config = dict(
    train_examples=26041,
    spec_augment=False,
    tokenizer='char',
    encoder_norm='batchnorm',
    encoder_stem='single',
    decoder_width=128,
    decoder_mlp_ratio=4,
    decoder_inner_norm=False,
    orthogonalizer='polar_express',
    steps=9600,
    adamw_weight_decay_other_params=0,
)
Rows from block 2 of the audio encoder of a small encoder-decoder audio transcriber, named by matrix and row number. Rows with one number belong to one channel. Each number is 128 + 32 x the weight over its row's rms, rounded and kept within 0 to 255. All counts start at 0. Numbers have three digits each.
After each channel's rows are labels from the 100 clips, of 14976, where the channel reaches its largest size: "lies over" is the class under the peak. Only what is clearly more common there than usual is listed. The data: melodies that start on their tonic, played by one synthesised instrument.
# filt: filter width-3 conv, dilation 4 (encoder.blocks.2.filt.weight, 256x256x3, each kernel summed), inputs 128-255
# gate: gate width-3 conv, dilation 4 (encoder.blocks.2.gate.weight, 256x256x3, each kernel summed), inputs 128-255
# out: residual pointwise conv (encoder.blocks.2.out.weight, 256x256x1, transposed), outputs 128-255

filt.92:144159133153148167132164076107211105114139158132104111088124121151082095165131132145137187150104176091082147172110143140093158152086078117120154107132183180100119112109126136143130125137071123070045111126129127134097109134137080122116139116119123125125083095132090111086122067153119129109131113061157098042069148127114143157076189110074126118111181174148168191149163182143071164215118
gate.92:105090146081131131128154155121148132135124074118144136082128149109219120104069137074156111124108124135067132128122124136126115104103169163159122075139101112112162148073081110199147164177113072166133096103153130154215118099127073129121215073156148168129060098123169103105099086096103149084094177163177148132147129166176142187120065133159148171121134084184115101090157164159162126077123
out.92:139131055104157124137096132127091062094110105081086168148144128094115147105053154106129092173066125100138117124089137105097136103086154074109120148132121111146148118139146107102089157068120146205078172124036117129136171161110083106134106123143150164130084152182146107116133113125093093084156119174120124152110092095064144138137112104103118112116152164121090113169138080145089152092104
lies over: C4

filt.216:139107139095072132139121105113121179115188144172117076050136123178164123100111141133131131118149134147133178153192146120116123160142087112136141112104134192142122092130106210113128126126164141188151148085142123082144196109120152112193114133050140119143098145178104150146094150163097086163126110148152083161175133109124125156091069116171121136105096154124124146159103106068160133143127
gate.216:167057134107105139142128124140131129121151087149134123177121142126157148145086144074190144128099074091128138109139144171040158162154126095091093142155122050150170099097085116095070181142112138139104162087101121088128149158133145159167106105160149119155104179134136095132137139149070113173143109120095167098102167146146154114124123105145098134138139151168115132158160098153200160217148
out.216:124151106103093135126097096075163132170139118158126168089103115157111132144167109168089157112103069109137198091138075128159144124074110170176151112114094097159144093159090119098169154106114134150115182173162109124132146120097155110110114143099147199217143137238129092128135188133082142097156180169169091135117133162091143128089106139121079116122190104102120148156093111182105107156137
lies over: C#5

filt.133:120139108134120128128095149077116121149124101158160137158115105145103093177146102167117119190117120166110166112152098155127116117141134117155113090176119166059141133111094170116114121124088118140040127166133104112119194108201117113135163126089129105103126128089198154077161126122076141169152139118131108163115146104156099144142053165135082156081060120090095153097168128120075120076100
gate.133:135126142083092093114107077076116140091143087083128135102174128076129106163081098089118144162124110098157162079134081119170127194141177100094091123119129082137102130147173122110140151127102160136120119189173053077114162129157159148179101109123138062089146127137132111102103125129197177151105088140093076156079163109098088073196054129119130131081142136135175131179128101172132104162148
out.133:088129179103165149111121134089105168068094117111133106213173091108109062122133174182083153199156135131141094100160110124100149124099090159140104135143120126160161098096134038130146170143159091155108131139141184160091145130140180149161125106163121113169134168131145089160151094149126136126101182099114134096185124156119163133151125083061082163142149120083111167098124071146120115088177
lies over: F5; F4

filt.153:117068136133138121067108221130087121159151084090134119137101122160086128086079161147064104125186121126165131126156152092086179076185121157155039139146104129144112124116205136130127136129131184112109124099161170144083149179205150171150062105139089121124124091170169127147115147096121090164118133119106121159142117075123118157098132071155173110126111149138154113112095107103164120125094
gate.153:084131095139116122202154103187180106101142129128065152117141080078126075126046132111154105155155125074138143134126155102152052145124101115162127155126098090139067137166187088164098127193098144089108147100167068160125143098163103128145073181076186164161070203142124091116163117111164207131116147168130122124186121101123133129141143076119096092131113140112194149131146118094097134104121
out.153:169146155100149116074086117122205051135134151121154139177064130203144116120083132097178096195122127147125094081177128117124194097146133107129163130102125092129128129090163149153130138128122136099144119103109145113087054107104102109084085068096177151110146096085141100173086191106127081067117118129107169103129140117135128108123134178149138177178049076120132142149184097059096139098095
lies over: C4

filt.104:138170202095169138135101072102127133096088166132096126110118092139090133133136138094122092135092149111134108140174108162119113127169156097168196087107081133112137064154129143150124093080114195126138113111125129123158118143126192108154114138106121144108133090113131131132152131119118167083113130058129121177124153113155167146140171077180100103116156137136130119141094115120093129150108
gate.104:132157106092161142141158157129120104158203142134106127083117072122120194163151167132131132135060101083074109141134143086130136165105144130114154076158096068145115089099126111094133131124139083041136115137162136129135151163157053113155120142085196183144135090176075105111120150060125147120134136166074089138102127153162095090145176104104172132098115123143133157205131107121140143097179
out.104:117145091121190148086136134194109127134125140095141133131172161144099183089119202066147101065109140082128152135140112123113158110153077086124093166140157126152117111163165160139088131111055124148109173065119146137165184137156163115159178151111150110157142101161096141198066123134073073165073100132130128114122137091158117173147105092173202183168124172186109143156106171120075114151117
lies over: A4

filt.131:110130140102152196103124041107147195131144169149152114153096158135142119161144132079153152139162080122099116171116108149150110152214121125078098129161138142085139108064130079105151151074171136079141121158068128119165123118106104122106131117186186104167101101146120143145178101093139157137085115140186111133104104091132148135089162174114196180120144128147105154122138178153172162107147
gate.131:161093130119147103079156115127157158087117163139104086175120126132099088139126093141118094124104137078102150121100143157169114094083128146098146082123112166097113113182140095150104112150160138125090102150106129112179023140104124185139052178130146146133138064114129045110129153139103154159099122225114095118155117141142159119105181126145175157133077104177096154148097132109133143163058
out.131:141136162115122077136112177157114137078141087175121112120125129159121133170092122135096099193105145096071093093154164144126178102153096225079085089108123160104145110153086187145100056146191081110082089150117156129156130101051175143131120133087141135118158170179154141184084112188113113139153051110138143116148106138091117156157147136155095144174134153106117162146121163113130147097110
lies over: E4

filt.211:119108066144110122119195126109191185117158098137129096129122147145103091179178130122144088133139185104115114154103157160154178110207120203124147123160096153154129137133110079123106125123171089149137143107116127084089120056178097120126079159151158092122144157158102098089157112144119147096081124137073130124095179138170150144138126122160079124131174140113172128113107094080168173176139
gate.211:194145133098126098164112067168135129137068122161171138108121113065137156142112119135189128143104151092064129111165133074143082160118078149096175115112076132141104045154120102119096166140149143103090156140094162133166100103081135095074110158133128130157110098106102127113181148163158142176085165144121096108121121112143163131124105109148184141143112168139170146160088118054136126186097
out.211:067138151134154177128147149160106106101144143173123050111064111115117145128161162167068150124135094150113144087129146151112113081088089240154132136174123115143123131125069112160085127076126181128119131129093085063134181130153112142063145141138160142102117118156105163132171078057150130169177121145159181073107164085071159108082100173107058101106120115106094128157110133101101141169101
lies over: E4; C5

filt.3:173105128147099148092105125137131085114140068133133232153105102121138093099105151177128147116149116167136159170138108114138119126123086129181116093104150136152071062136115150112143139175160134106118175146115106061151129126148160132054105146152087122089118095100129138095161111142121091121141094156175110158212141131148126122097102122139136146132105132194084155143106100126115144090178
gate.3:112117184081180105063109149143175111099124121169063124091108127068098113195101177094151117086085130187156139149110129126104153131164137118147155062126153108139165101068149163148087110113054093109117097129135157123168159114149074116142133152119164176085113127182138121180081111129079112132106172149207156154179172189074146146054096113147085130133097066141117125107083106132088141085116
out.3:152150089137044140131160065228127145128096120091122047141063212108117115137085119100151112112128126106087149126147160086156133160095140117129106166169137158084210109132146132113173112164145089190166127119166120158120110099165178104178159123148159115096121093087170122113084137118143140093122110154118143132121092132137117112114105137122142129191165133142171105160122099127088157129141
lies over: G#3

filt.100:191147054128184160143098126123134163127113123134134152148083139157145178144119110129167112143122137146054117147121158073121172117130047113128113101058093158054129072115104119099122131077112136097174168033160160088124109115155117166141171136131132107146156105147127094134114123123116098134166084106145154090086195138157106104039164146145091154146109149116127139116164154167169106147095
gate.100:184151159132126140148096105132107132109130109167109132150123124117104199179124121139160113110115033095169143121113146136239179134101132128154122122146107084090162141141138110120154138080121099087144142061091163155131160152132137087072085129103093205072108162153110105138161125105076158094151119191106136105151109147108097108152136149122158149165092137148093096092130115106092087149169
out.100:137109118077142145146129131116173065094161064104130111134165063143068144089150073146151125102161158044109073122059103186102177087104146145173141105106140133114134103145126075160127153185131097173145126112126164129159060133136126105166114110160096131093166128166052152155151115159122177110103191154119142114136114081109147113139117130129149137120149065129185142065034120142158126138103
lies over: E4

filt.236:028108116124181183095118098097115161105076083160143118177111123139161113132060171116127102158149150122149118112152168114151207077129170139103111079138149168151105158180163076141074126188098072165102108131143092111161152126152164158133148115111101155137147084080139124124114081115081167117124126200128077071083156122111117120221111147118141130126107115159058075173128116123140095145122
gate.236:132144028182118123114134095102120217090085094162139088140140126113128120144121103160158108126198103121127089117091110136130091093175125172139079173150144109065143153167139089128201113085216160136099132126097126098098141137158142088140158145098138121188192141140120137124145155176132136173160125131133133153178132125149089088152075160165142101135169125118126126117136135094117101077163
out.236:093071070128121102147072087102124149145109109107077155116154086161116151102216061194136171094113162137160108159144073141147120157159134121098131084191157128122131154123097147125101106076086082136109147078160164108111148175124172150131113072121163124123174124117165105123137163149071089105120151156076230109071155122085082182106128176111112108117049109078155148087149148076154107113139
lies over: E4

filt.89:170142049156136119103158163110133112061128088159173089119142142120127141206169118183139131116140120096159113185131114163150100098136152091113133144155117110139188131154169120077213099083154148151177147143120136124170080101100124139097171138126163106162148134181105139185220111168169072093129075164116139166154114131132082105199127081112129069118167157118147068128130110116100150048126
gate.89:149147209138111128077143143145164103089152176085105145142152049064136065106106129088146078081138152162053127141172100102110060076091165151086095092134153115156129150127192121149081119168108156123117164091149090100105150158103095165085151110164083093180131123100095087120159168155149135163103154097138167165110134094086066118145121140159145172107118151156186133131148125072139083110132
out.89:125139155120158125109068143156076118131093124158060123149168132088162164179072149106152123188096138147101119151072105092130155120125176097146144117158131102119181100126181152122146109143130130059136172124126085168068159142141134155092134143118134107138080182129111129122174102105099123114159090141148142096096110135186147072144145184166141155125069181066126077180158150099098184110060
lies over: C#5

filt.45:180080105083100102114140118163141117104128099088091154113119094210155083097097117200119106123172086108118110118102126060071157111125206121112134156108124148164137107137137117160109175117145145140138152166108130067097087096096151162119130165102075090091111117114133116097118119174144185132128140101173175170154126105121118161103170106168117053102098149165087095168081098083128081099137
gate.45:110144079116172072064131154142105159045128073124083148112148169108138095144069092128092106109125095112105154121109051107134176148211110128193075123136102149132174123125173136098084186129160098189095184106119078100146078066128138129172122087151136116124173116159114118133198126134201172122108137096096122133112146149157106124133113214099154117103143115174124102115129135132124119165111
out.45:156154108109171152147099061115130154144145111145148141127072099101084125193170155113146179121101121143054121119138137134175129164110127092118138157115173084172183101115159130121179143138084115122142097128168108187165138132166095112118167144150196145182136165148164167203106127163114162099113124105168073105073147135178138136136114169100111138146095144100095126148139158161133136152156
lies over: C4; C#4

filt.23:122148112129162073127112155097100155111134114098108151113125148214062134127079058102139150152077112129132108130151115088163173122079106109106155165174128178059147121135060146153101067119159119165126096086138104118127140086141114212084122074111161133106122169092124104139138117122196066124099177143104135159152135100140089134104190097153117125113145125107140071123155141140139110213111
gate.23:104048121175078156136071163136097105138125149152099136146167109156151173130103123121197124107147156141125129124152163132108126131113107137115136128113090154075119079109077159116104139111074161146175147130167136103098112163104131094197104085147141180096132145152166112097101064184032135130106151193152159142091095075158097140128123126169145187119135090094076109131101138149149187089104
out.23:157124147143079120103169171113128055171081140134157167176151165146139087105100063137143152136107131162190114108107146093122123090163105076132169134162123115123170126114116115073151104124116141148132097162094126147087103180138095116088101158124112118112100148167099128135086126088181132066174090099072110116156127123134156089117195130143122049159150139135086088064126118096161090182120
lies over: A4

filt.53:099148137125130077170152117110138105084089083123118079133148080083111156179079120177093136132121111195151166135128163169102124162172151117099113142137121146124176112143105107137113138102120112101115154055161099158094147132178061175154164173124082107110116112119204077114145167143170183176122144109102174085116120083130129216128170103142098140092176129101081184137099111156066135160136
gate.53:117058110134142158139161075156172156083151130120154062117161138112113069117214114163087145129144113065173117172127071122123139157160118115080107112127130177132065071125092107085161158079142099181131115120126131108109138152081139127192142105095177086152183202078090173111128150105073147134174126115125116130127099110073086105113166132173147079091078180180156158147164123095147145185156
out.53:074120135116181137114129133196148132088129105110127197152120140094185137144146146145142097103079184174126120143112162039163085138077188107103098179162141160118127085088187107101193116080115173092184121149171075123165110141108158071077077141135121108159197113097131111146162133125151105121103132165144118158138105076180157120172098154129160113153182160132147097089089143115140101123115
lies over: D#5; D#4

filt.20:165088184167123119199128114126158099142101143121121182091115198186125123099131160114189095115155122146158126124102163104166143137168097131100171207111095138137052117145115107142110161109126113158129140138115191191143089133094120176139159139104111177165079117126139082123134140129112180147150124123088123106099164094164111095158091167171056118127150164116167083098120099046124146128076
gate.20:149143111111120087125084112117164094113134147101108202104109149078106113143082172078149126105127141181100113116176123114130071132059110108139108111117101132171076129137169155113083165118130169152150049159167136134146140118073131132129188084173132125201144097181161107163085067093162108167084124159109173173108122179096123123203114143144158101128093061164086150125119145101123123185100
out.20:152128072142158146105148090144171173075049130093113163171107155171132152117117087033144108189175092132164132114133091102157086163157118127069155079122129162071085091088086125129128106154109094144137109118174134171145188146131116152111144119124122077125110151135106126134149115125127103138123184165151104146155078142177179125151144167198199194195168119151117151156125158176068146186123
lies over: G#3

filt.123:189135195134148146098117107134124163160124144114132084136118075154101162133119119177134150150130162063118167155132154170090135155059121170121160097098136124072121130130159103161151154129104120092112122095170177136107145161131180101085085137138115125124163172123111131087114151123164107090150075119184085090090159080156132105107140153177115140166133098167060089170063146167113109140104
gate.123:094073182148095157125139145147153118136114123174115120158139140106121103143129093093146157140164118087145166118163121130133155106093152121175119122063116061208140147129135162097067160176150130142088174148153084117183113115108104087128128135077204138122156133159149116136160082084121113143128134152101104148135131099123147152130074142137161113133058142171229165079089089080161116096084
out.123:094068139126122156171141083132094126104125145081119154120101138157159119063090136067187129108100106136111191109142123173145172154152178130109099172162173174158150163114110143175139168106158163140085104141056113202169138120145142162165111143097105134138088179145116169103109156169106123121130109117078168084123165172147036103110121100125195085145121132197155149168051095111094132143162
lies over: C4; B3

filt.219:166119120140153162163148139136095089066169111054156116051122120086093157106092070071077149132179138088141086133107150139144150051093135101200169126086098175096162171169115127151128134177148155082113148158130137120113127103124102144095135141121151169142154107133164102135128169118178130110112056103108144122108103136118094075159108168183161147130183123096167113133125111163132151124088
gate.219:119124121155131096115132072163160106144184161171077115152095103083120093081139160163107095089171144060131110163179119104141156196086105112175121074154130169155157118104146172127137095178133126146110144119132088105161179136057075061127137167140131114159115162096124144169129138178153144119151191167106135103154104120083113147153099061105147120128013149125157191116151138114138063115138
out.219:154156125130112115150140150148111145136182106112045152145124158135139126130151101168170139028131130148093119142147128084115129139156108152106107131146110129106153057157215102154137142156162099162124125143149095064142117148078202090101128139126155109117050145083082109074159111145120135178068191129189105129121158178127126072093077098147094133091154113159086130076137138117135116102139
lies over: C#5

filt.111:123121081148034117139142131137179152118097110138134128119158093207165165180128110155146104157126158126110133126093146146068121162102091159106188138140136125126062135185103155096093147144086081104137149123154088127085137169123070173127127115123067143107148108087115151110093099140092159169133103105130136138133130102131155116167099067121134135158082139074101156123135145152131131130188
gate.111:103134137192132156131143129174119100114136077126117123156116097129134134088138096124130118124162159131051094096174135098137172134116131125099143119134109169163124067122093060056119154115088124208193104107095114160102117131111197118103111115116133135168206171086111174150164101031061162144091107137156168183172061111140098096088126110147123108150114131136108123085167106164158150163117
out.111:178114085105167127051153082095141106121206057130103115139132181124091155086131121121138091100130112178125131153160092047170099187142163197093147112135105098104149065147141160083129152113124127165160123167138112156129169157100083101128165083057069088125099194033150125147146133082082126119091118107119111145132078150100126136115168111130129145083107127142147112141119139129160151139152
lies over: C#5

filt.122:134100105184113159148117091141132129098084140124085110132162106129118200113116132132136130111156107107064148189200118126113151069120113146092127157157094131146122120186079105115051165094083144117143134099088148148155097108129126105122163151148163086112174134185136113120115136099174139123166169082133069115117162138144134163108122111144084130109167114127086144167115120131139136146114
gate.122:172145136140128114119137157132131154131127119151099215077154148086117104140107158109111089121164108172129066074183173155174094166106133090137102116151142133113144132138145119145101091124139104166160073112181141172156145133142099135103161143152108117117092113119104104162105091105161129117123121151132075133152151124093135144131132117151160155180057112133101106098176133109158101089085
out.122:086118077126116168108135064171119108161177092128080116155139056127101128140126159170113158170153156100159122136082101130107152136087083136113139138163151130121135117133128132166087148159110145122075115095142175162107136147087121099110134180120151142126154131071111122177056101088105135116152201100116152089112108225114126175095123110182125170054104092130148134153150113067108144120120
lies over: G#3; G3

filt.112:095144150154131082159123114149104151185100134152144135211167154113119102129084120076124082117157092110120069037141146195124128133185130129074083120083134155123182134140129088106160134109133098091154116149141126114111102092137161140155142090128080137146084131075147153104169129094151099174143150179125121116141115163145144099134111070099132153210145196125175154163097115122138134125127
gate.112:111131161146140155127111110135107122121155169124085077115098136154143113211131098177141158125099110137090120165128103152107159148115119135107105083172133136163103132117141137195103151128139166146081110143064147142119120204145130084166164158129107179132098109116111132169137086161138171155049122181081065074082141110107133128094107151149126184119118142070116101107205140147179120094178
out.112:092139081159121159081127097123127079157107118132137148120147130115146164138167098121159174072121122104158103110153100069103111101094123097133157133112124115205184060158079118171110180103193138138075124071155131111088185132129131168106188157105175091168120128147161134132114168143153130070099102123106109126123093097124145137125107166165167104113089106172123122119093103104142086197141
lies over: D#5

filt.14:087155165139166104111146167168145118121128141081158102151182111155065078072109151174163108129182145133170133145126134109139107107136081108146137177154143146092115105117085095124114096159108149152109099112171114114159140131127192179175108140140115155187047121136159144134111094094108158121134145101122030116169137119097109146134116117117144119094111128097025159113108093184099207083149
gate.14:113117185139182160106132123187082220153075127150179081084149098129144170153157119127130144089091121081084160090081172123094127108101149131106140135105096116089077088102163130173130126135054138140126136133149127118107147106106160107207164162129143125120126164105204090147158148112090131049125103101094139149068163136133115152175109192177092181074127109177187153161110129170134135130079
out.14:129090130144096039116118131131140144138196155144129161172098083127150144109108092081127145116186105133147148142192151163114154153188130020094126077147081128112087077116125104122143154117148133097196133094097193090151081092142122044109092089141149168109136071119116182055110140122110149191125153110092118101166147162171107125121109133107155176147153119180132186142145135152121086139157
lies over: A4

filt.241:102141136109129207081083114150078175177162144094107099152135134111144139062067200106120118104130195112099127135143150107117124155167145097121106104120119147119141137086137120122166100158092130193183101090116155164146153107137131137076088136112207152134113126061139106151189135115076119091078114055117074147136145154130138143099116167153190136142139139126102103175138133122133130071109
gate.241:160117087121137156055157132129127131105150082155132159123124139122142107131067155132098107192101132124115175175128123162156133079157155164107096084121128150146158116126189112133118140088117109176196094107108110158103089046162130119148091186103164146139197105139115131128164154067091139113102114156101129166124089156171172125015076124122076128097137125148145110159175131072171162196126
out.241:162171125128186137155092147131140117088174119089162144074153149169135161106143102184207210154149145146197157161099129143122155156095127087146129124136203116185166176129142133183067071123115158141110104119161156108145119165148098183125156085079140153125120110087172140121096072109213139134169139148147131086112144065143083088117153121135144107140166099122151116097118116147136144090148
lies over: F5

filt.75:110124174110106174119039163135125155138177126101073192110130156092093132159116129086177128141149174153158089122076093131149112192070171133156101145098055091119072089113127138112060146183097148190125209125101143093126158173133188140079170146130171135088158121146114146206094103162098114118086109096156112165108129186106146090182101085131092136145111131112169107122104116160159139129116
gate.75:096122116140183190084096139139146127133135138187133130122079135128155118063125126093160138142097135086219117204118133128089167107097094178118115140165148167110134153144149182140121153187159118156082113145123118099097090186133118154186089126116140155156107128157130127073102118122079059121146097135156196113175132164143128104093084106140120139113139132147167125157131120127111186156131
out.75:101082167149141142087192127142161139157048131162149169174127187121142097176134119107158161195137097133187167103091126075101133097123119147116160147076135064123107112083152134091162125097144128126178181144163067154081157091143143095139124140184160073136156127081129172131154098113100061135133133124163115161143180191114093088074134121143093112117120134111068115143174145095133119121129
lies over: D#5

filt.64:109131092176121109144123123152112156151061109146112124122109112170172161162175068109198124116139121057104146112153103158173186145108078100133160114118158119091123149131105122103122126117136129143186135134131207126119143127179159094100146116146109076133134157170149125143155124111078167125169102190136110140133094079136143093113158097109082110058133115099168134125129139132104145063181
gate.64:149173134119134164135110156141161162098082120171130109184129144095163049139103127063136116117199078151203109107145164085146127087107146161145128109139144070180159198142153151111148144122119158135190153135150133214147054090177080098116160158131147196120119172135113101171133132115120137093150142200120152129168112146136112154148053150110138119188147138144100100128152167139153123138147
out.64:129146091164139158118193132119127128066156144112151165131180127126097122141125151091106123185153149145096120131132119157155145088178150064101147172115157159142128167147105129148161126113191065167206129200150125153133104163128146120142051144125137167171104113076123161098072115103154092131119130076104129115131102147088110130147159155119116127100097118165110096101140088110146137193115
lies over: A4

filt.127:134100140072119154181090090130101145153132131163137113074185165164067204118088124107136199079091058102145153142137170149119131093160138092160178103117180147100166129112133137177161110143158135166133110146089077113106147131112143179129105137130127090095084102149119077113093048083114123063105113158167193130164085118113131066100139168178120159086163015105082150133099131156102131155109
gate.127:220105159117141075138176123117122127166129136128070150087152158203105107185084103103193101211154050111141134111143132090124168088137153095181166113179180093129115162106112119111195105116142149145123099085136159133188106183146139115134167124125104187118120054161171135122113167150136115137098066102132084127114175120098160109152083093117187156149115098175102097129159153105142175077066
out.127:086171085114108161126128086104137135219145162073199071127082119129124194085145132123156146152113103122139146113114141141146104105144122131093111155145171110154085101144133150127119179084083173123177129172140168101148117161120173098103155130092131085081108047123054161147181167173134113159103170130130100104120122121133173152106118074058190102141067106118116125141065154082060062127190
lies over: C4

filt.78:098132107159126096187141084081160101145177159132166132118147150108117153133135095094094115095129130077131153124084135094120081147092069134122089145117106138135144157144119090116134140134148144086199060138130151092081169123166066103151096122155099087169108122126053156196170146125191132144133087101169105168139105067127129110148135187085111116096125129120138099165159109138162170186185
gate.78:142123104134145151115141169152130160110131127058138135187081081037189126209134122156111148111146144145160144137181090143152136158156103124168072137109104093171046144149163161092139133157149156095123153060114078125096115130098149163094119101143153126133157154115095118125124170113203107171119142117154118142147125178122099116128154158124191108121190215139150181117130116155137113066146
out.78:114141107123124146054105136164121122136122128105115146058132125161102155081136148137178140140151137130119120086121160107114125095115161057099108134126026094200107100143167136146170146076136128070163181092144086160124103147140090093112172106149103057203100131071116141071103124121115147113126129117067161120117093134108096136085124076115122128126079129102131162111169113121144091069105
lies over: E4

filt.140:175130162116117103099164129146101165095126151114109130117110127125092122180143145144139085064120121095149092114168110122178171085115125162109115064084213156149195164158131076126113052088183118052081115149104108126165131137138131120142088185154092132127161090074124216171189065135155071093107131092125134078083061112095149088176098105079167142050129158196094085138125149076124133131114
gate.140:069095132168149125111134159165102114157128141151150095067119181138165151092079123141075129118161122128101159137117153136169096128102148146087118140129136139100121086115043115076111189211125125140206120108067138180135128091145131113156165096162108146121101122163140084163134129151137111130145140076155115113114107146124117129114109127093113176153089114149167145203142178128196116085104
out.140:089131137153138153182156118171190104160118127066091121138112108103129096163104150126144161169219209128111082095135126128141111146099178084110109123134141165163107083122193140103144082121131127148071118168084142105072130155139099176077136097178096119090106130069184119091117163126151137105114129148069144122114140151117115121135097111119155154105203105181107124089086093182079114100067
lies over: no note

filt.157:161143165136181095152059070175126126132112100117123159078099120117132167177156214170151171087120124082206134180131126165194156109157155079076120137091103171087101105144131133151141152092090124171114137160061124122159139118143122108145108116192159075109129158156116144136123153170130105153153137059070114170109127084196159124135161159066127168132059109127089125124141157129173088103200
gate.157:151107104098085113105130159122096092152155136129199134117115186080125106132119115090099123110150178098106084219131113196159077116156153097125130143056145068172111120123132050086138144136127073125123081106124093168159153174121162124088114165108096102121118142097093185179154152127109130163140075133115127200145072130115115112096075117190169142145092137194155085064115117178119112144145
out.157:092156083142166121112113091147150109182077186168131102135110096126047148109130030105135174117126135144107071110120111108150143068084167089138113139143130112104147135129081145142107136122198157077115149165104112154102144093158087137086170103086096136077182098101143106148102101151145131167109162183150083114121145123134121108051123112088088093145201121129084162230222117093110106111132
lies over: C#5

filt.208:114084127121133121086119078138091123194102134130090123139163119143179132191101110150129178144091099152132110110176149114156131091162161132078187098094134087134138170121158136173136099048086116087148136079127193103127166159088148139166200112143171095095164141161111104111154093156107115141115179111125134101071172128119115110110129148153137135098119130165057086155144125132091110126030
gate.208:135102166161105119094157107087118150147092116164075160110105159112100146124129146088161113128157123104110143075151156112150177122123183146112174116145147121174126089189150101111096198097168120160137114081098140193139126128155118097098134151139061128119156106140053116143174093124093218172134099141128113128159153125063113132166153136156156144144164116173093124077101084099117142160172
out.208:109141104081164130108076124140148196127112156129168144075196140133147184149136129125178143153074131104142161107152122053159122107154172056149165139078141108108069172125114168088200109134134151103129150151158140170137117083124134120153148129146126154128087085112157111121156083149128165100115125171125169151114125117150154088113106125072166082136166112153118155189110057126089119108111
lies over: D#5

filt.152:138138073158172114137127118144161139145079121079141180136128117140128147153096107075154157072135144097142099117173109179158072098148137164190144117161077164137110114075107117172081083178179102172121103144146078117108077104176120149155124147156113079131039109110095093114110107127162132111162105086134146154132218106153095137116133153122153111147172142144153122092107145118159157106132
gate.152:099105150165125132170088135181131083135173098143098100167166117163111094102107151083152135120149138166230138143124126195093124110194138157134159157144112108185090132059131112158068146105130162107149128120075091157118165111143095147200098072208138104117096100126207122185150115145106127099082135140094175127076126141101108135144080104158139135150123148132112104089156083135164190060124
out.152:156133169156153207134104120114108173147092082096151179122149132125118155147114132108127084133175157142099119138176115154186140116078119201145157115112087163120125186121130138158077100128116117085130184153146157130110129086094174144149147146132117155168130106131077129090070137179092099094129103117153146171089154111144129131155175149096165133109126116101206085138122174216115186173120
lies over: no note

filt.160:104092097153135126153096042135122165116146155109134155094118087133123134084102094131147145075165093132139151075090142109124076152161114190097133084175101155094107182137112174100141139227135109124076167183130068116138127097131148141144114123114116097114121136090167153092126167139136141142131143119073192154164147142179114084125097116108137102156107143165161093100129100137057144110183
gate.160:089098163102147137161192115112103104105059093117185150117119126110154168129117153147137132150122104112104174096119145142120059120129175074151135116102131144144160086127176122100121154152149125129171104184107096181143088103198050208118150171117110163147093172073137055149129207115123131073129085134172096132159153031083162171136091097169129126135155083172108157139108132119156134049102
out.160:141095129127096153108146120075148135135128140173130121105093146121133123124124151136126135171105065099166077113173105119092126125141113230147096127133169113161136088084108114113108156127157156077126128108150111063150117106067127112131128111101132170157114137126151074148143084132150190094094110128122171195178143153231091184089148123133090077122067132150117146187105069153149145120131
lies over: C4